{"model": "image classifier", "dataset": "rendered scenes of coloured solids on a plain floor", "train_examples": 97500, "image_size": 32, "crop_scale_min": 1, "horizontal_flip": false, "targets": ["count", "largest object", "light from"], "num_classes": [6, 24, 4], "arch": "vit", "norm": "rmsnorm", "norm_position": "pre", "activation": "squared_relu", "mlp_ratio": 6, "head_dim": 64, "fused_qkv": false, "bias": "qkv", "qk_norm": false, "parallel_block": false, "dropout": 0.1, "inner_norm": false, "patch_size": [4, 4], "conv_stem": false, "layers": 8, "width": 192, "positions": "sincos", "pooling": "mean", "loss": "cross_entropy", "init": "trunc_normal_002", "residual_init": "none", "optimizer": "soap", "beta2": 0.95, "lr": 0.0019, "beta1": 0.95, "shampoo_beta": 0.95, "eps": 1e-08, "precondition_frequency": 20, "max_precond_dim": 512, "one_sided": false, "adamw_lr_other_params": 0.00077, "grad_clip": 3.0, "sam_rho": 0.1, "steps": 26700, "batch_size": 128, "epochs": 35.1, "lr_schedule": "step", "warmup_steps": 5340, "weight_decay": 0.05, "adamw_weight_decay_other_params": 0.01}
Rows from block 2 of a small image classifier, named by matrix and row number. Rows with one number belong to one neuron. Each number is 128 + 24 x the weight over its row's rms, rounded and kept within 0 to 255. All counts start at 0. Numbers have three digits each.
After each neuron's rows are labels from the 100 images, of 14976, where the neuron reaches its highest value: "lies over" is the class under the peak; "responds to" is what is common among them. Only what is clearly more common there than usual is listed. The data: rendered scenes of coloured solids on a plain floor.
# fc1: MLP up (model.blocks.2.mlp.fc1.weight, 1152x192), inputs 0-191
# fc2: MLP down (model.blocks.2.mlp.fc2.weight, 192x1152, transposed), outputs 0-191

fc1.135:137141125119128093150120083150154125120144079125142151128125111192088121125108158119067145154138102182149145117118092139127166094096170080121126089125113086103116146104125137126122132117154159129124098125092162089094134137098131141121111157139093141140144126123119079127127139115167101122135110114099132120125164096099123148076119122171138108125145111118116154112122102139190137138166180120072126095156158135103142152164134169111131122070153126096158136174127134108131139136109117144117126132139105106116137147141133115161099142130117146144125160121139110165129086119171136107
fc2.135:158149136102117125128137115093099113114096177145152124150091146120145129111096139122168112120124163114109100092134117121102091126191111110136147140143100068148181124114163101113088130116153113097138099076130132135097153120132142164130102069110144118138135156129149120111136119115113104141150109135091131144113144146086127120141153133114111073085130111137111164112164158132136165183146093155181089093157129138129152123154103138132158119107162097136132116115118129129124155095167156126115146105133159145143106139165101099155096121115152154116119131131122151133094107147119067152
lies over: sphere; dome
responds to: sphere; dome

fc1.14:084139149143131074158138107130167108151160118128136047083137145100135124117101095116119118140156119122121143154124119170123136123161143112104103166118121151187130111101105190108116128117150118094148128137160151134123082116111122140141116110118145127098121103157180146123120137090136121134139132128124130110090145123125116116102088097154104099177099106147134101149171101107108094126121071160109118103067121107116129121160114109115149109128114101116147140115146118142152129114170095084121190142143123129127085120107101126128110131154129098139147103150155157100124124163107124168
fc2.14:143122147143143133096073156108097144076108111132145130165104115122108099125153086099143092122099165127124121123130119100109137140118147107146127101147124119105138105137156096096104120091128086158152138092129173092121098071113129126112159145100140103167144115164077103129161119169101138076094130137107139118096124116140131140133064141128115129110096116112135110110126144142119116127177132146122132124154133109170131134103130131113094095136164137127125105165121191140080138084093117159155113110111097146122165146142162124107154112111124063090095101139113145124146136126116133121
lies over: disc
responds to: white object; light from behind the scene; disc; its colour: white

fc1.504:152107116124105120099131146139141157110126141134121142094165140138107124136148136165101127116129137156162130086123158126128101125136138083127163116145107131142144116143125088149107168104138135124130097082105130171182147147144179085114140085077088108085125138121094119138112115113139159127116123156124116131113156124127087121106105142147120105140149174124125158120125143174176146126147113074128094153142082076102101142092140149102182124112142142087141137131157172122138128136137088074141140126083151149145157074112112151117120099121142149112113126092152137159128125110119176123
fc2.504:144093100124116143129127193091150113170157135147103075171129152127100125095120107068161104129094155156135121074149148157076167098118136161112128103122121141115117141129133138098139121107102122150115117135101143115118097118097160163174115182150096114107129167119104116138141094090088097122098122098125153177146120093121105161155164153152093144119103178158111132139134143148098136143132120137107124130117101160123139104171105139130123112117139155145135165091167133120125098112131132133143106121117132148127151116144121112181109165103124142115102146138101117117138131085150100113
lies over: tube; cog
responds to: tube; cog

fc1.697:132171137089113113137147139112126130105140115121152134127146126141106109117131145144107157092114154145136095144106133080177118105137188148128104110203125101109069115128130092065130140122077127097124149128100114125122143166118137106129099139148126136122145133114130096126121124140112151106156155151075138099139148098112133146153102114118150148136137104148123119151125112137096141122091124127128160110129148133090129164125159196132145115123122126085109134127095118184077110126078171134090130080096140140153133122148148120127115163113163135140180079150137109155118140172139133154
fc2.697:123136122104145163103127121086150140148135148112144109132087131103133144102128131114146111158099148121145152126118135137100136192140133088100099173134168147117102094100085139132139103116164143119152126178110062123126128134172166152132135089116100101139160141153086100139161153125115157149155148128104148181116077113152159159112142130122129138118102152166096121132119148150126068128088157123130088129098137148115110151153141066156140114131113105159159128104120122120082115119130134139132120124130127163105146126094138121140091092129162185105110142111125159095118125098104107138
lies over: cog
responds to: cog; largest object: cog

fc1.483:109130150108135138123123144170129145099132112126128135123115196111145143131121120112109127147141107140177094140099100160124140129159115106087119092104151149128139124159122129157134128146142142139142156127113077165112121177123104158172109147078122078092173150122117103160124156114134128123133139112161132158115128136101120129124145069150129133144133116153146098138139109124184120145075121119087102132097149126094127120122190141095095142127137131095128122117157117121111151104111143127147092123080104152097143109188084112146138125175156151156139135072175144170147129135156127138
fc2.483:127138107159092138119088103166125154096083117108133121191116142120151130101142158109138148119093088110102128099122111143092097140109138142111128143132141128146137124099151100138133134110163082136142149131153077122104127145103118097124118096104110118142141125121164144113130131118130126105146086068129142129158150141094139106109112142151128119108139112166126142072125160162133146138107126129094127169095130171154103177172116126126119118113120127149073101129136192161134115126145136139176125160154154152156144123133090095140098128105125151081161126136108114128203162131132099157
lies over: sphere
responds to: light from behind the scene; sphere; dome

fc1.667:123114111119123128072137136120177120127128096092172125143122125099102091132146131084128123138162129121111133137123098161145133156105135123170081106150126146097157141120180099104123110126133129167148127151120151152147138079127109139127067157137113139153118159122159081117217131141152154115098138129119123131113109128121124149131178081133153158088116167150130135116178127137116128103137147127150098097119093158102169151156141166129109128122137121122136116129129105181149097094146132121104130092109130151150153163113111088120135138123118095126172140110102113162134149071114116147
fc2.667:114135130146150129176140101143112131157149099120098110100155110166101109108139080147149073117109114133104116111130179093140117158110162145142153130112126150109074122181138155109138152130124152124090098117110123094101126124155138108116139066118066140154113157176109080136120117176118084133148126149109127124120146146135152130149098119093152129100114170113100155107111127137113138095192101146131160131103114102134134167114121106155131121092143149089099104148137107103147145186109138150147134124150115106107122112101122128107092154091100166109135158122144143136150125138118128095
lies over: bumpy ball
responds to: bumpy ball; largest object: bumpy ball

fc1.392:136111132135152109114122137170117151116117108122123175162146136150178113131115094125077143173102104111127140142134110190093133081153126092115086101151117121157136132122146138142124113178118157176124190074160133129105085105097135124148127150101115133124173129094160129124162126158180110114157103129138191122132156146096130121127127151147104159084154113137150136144115122156161118125118109160110134184153163126148140171113118118153121173142137084155135137138139118170113129115146124110151125129131138135121123132122077131099146167155161101150156151119127136155122131147124110138
fc2.392:131159082171142068103148108114151109087100148132137152108127142101130106117128144136100116115126124131136122095122113116174181102142123144115126144155114098146137126071110128141097149064139116124118098159086098136120114151136105135115168090139148143130148124156150102137116146126147121128144116112107151115127145138081123201134105088112113091127123129103086133117111111103124101137083166108169136133093171183090165121125126125148133158106109106163140107097095155167118110101152100114124117133155178129125096115131157111145136137102107097125122125117100105088136129111103091098
lies over: disc
responds to: capsule; disc; largest object: disc

fc1.515:124142155148099140145110137160144113114178101158146126116147125129114122116120120154078104097119123119103148144116130149161117162106119126134091117127118105118171117143143162159175100080146129154135081177151138119152150095096171122165143093132107141124123140130136089107127115142129125119131101126163096094108122110105119121152167101143153107147106168138114101094157138119127130150120097092094134155077101097125168142111126091151121117123163119118102077096133135105156117133155100139099107174129119083126181186095134124135111109100163097129120136086115087106130141153110158095
fc2.515:115134121107133152119109121080124130121172126144129078110144133139120117097119101115173113086140123095151110120158145153158136148103151103134116099130080152115159153140119119131148143121079118138121112107159121136134111128114122085156109149134150171101130129114106160124107093130104164117146130165103123138118147190164146151122103138089072114175140146130129144126136155149144115117155124119138047149110102120151148086113126188113142117130142123127163110106106144112104088140117100100151122160151120160136144155128162110150136168114128100142178179146119114136164135078152093168
lies over: spring
responds to: spring; largest object: spring

fc1.272:122128129153092139157145163110150087115112112140149106078167188116139093169137135162085116124133107117112202154133122125136083102145147127111159118114119135108142119153148149130165092126133112134161125134142118084098142110103175158171148129130105178135164108111117117175136138150103105141146107095157111132158143110150132111142137097174144108154117122136136152107126086125084111147122137100102144160095097120121166191130127119145149104125150155124106111106137167168124103148165115135100137135090126076153115151111101128154120124145119113091136140107124119085097121144102130129
fc2.272:169122145127174157091113146126097119149129112120147112129178130149107100108109144159177086117136144112138120126136156140136109141065137123108089111160082143096124110150111146150116174134126112125128056152145143118154144125139145081154105121162185143132101148099144144130110122125147168119145119152116108103095166153095169162141105121151088128134129115092184138123136121158146127119137124139138096083135108167160126093078126124087146120160153110123150088155139124118128101108108157112168122136145118154137119123156157069108147137127110143141128122132110117119133109103177096129
lies over: spring
responds to: spring; count: five

fc1.656:149134155130137146121135139107139091141117170124171105139110110129129098130111145132106129144126120102149148157141145125110123167099164087129139148117155137162126110132146162121120117065161154139176171114167116144121100099153093157126077106130125134079152130176173063104152127155112121146139158102110108129130126142144115147096094084123132154087106108113135111148104155090133119149094135190135111110110141184102176117143109156114130076099118115144147138140087101141112105113112130126128153135129155111148141155111122113153095136086152117140119151141120125110086093102148126170
fc2.656:104144185136135128134109145124134155078106119106124113113105125128127129108126154110134126104124144081075152110127129148108174138062146115142155131122060136131151125072103067139172146131121134125115132111092060099133116130098151106112164117112117111111132167134108132166121147065150132129136123154135104108131176111088131146111118107136098148123103145139118136110112179129114155113132150135116107159122159115136147136120118147116111141151075110146129143144153118138106087081070154131109138104152071172105115134133153113130170123107108098135119130149116130124143125102157146104
lies over: tube
responds to: tube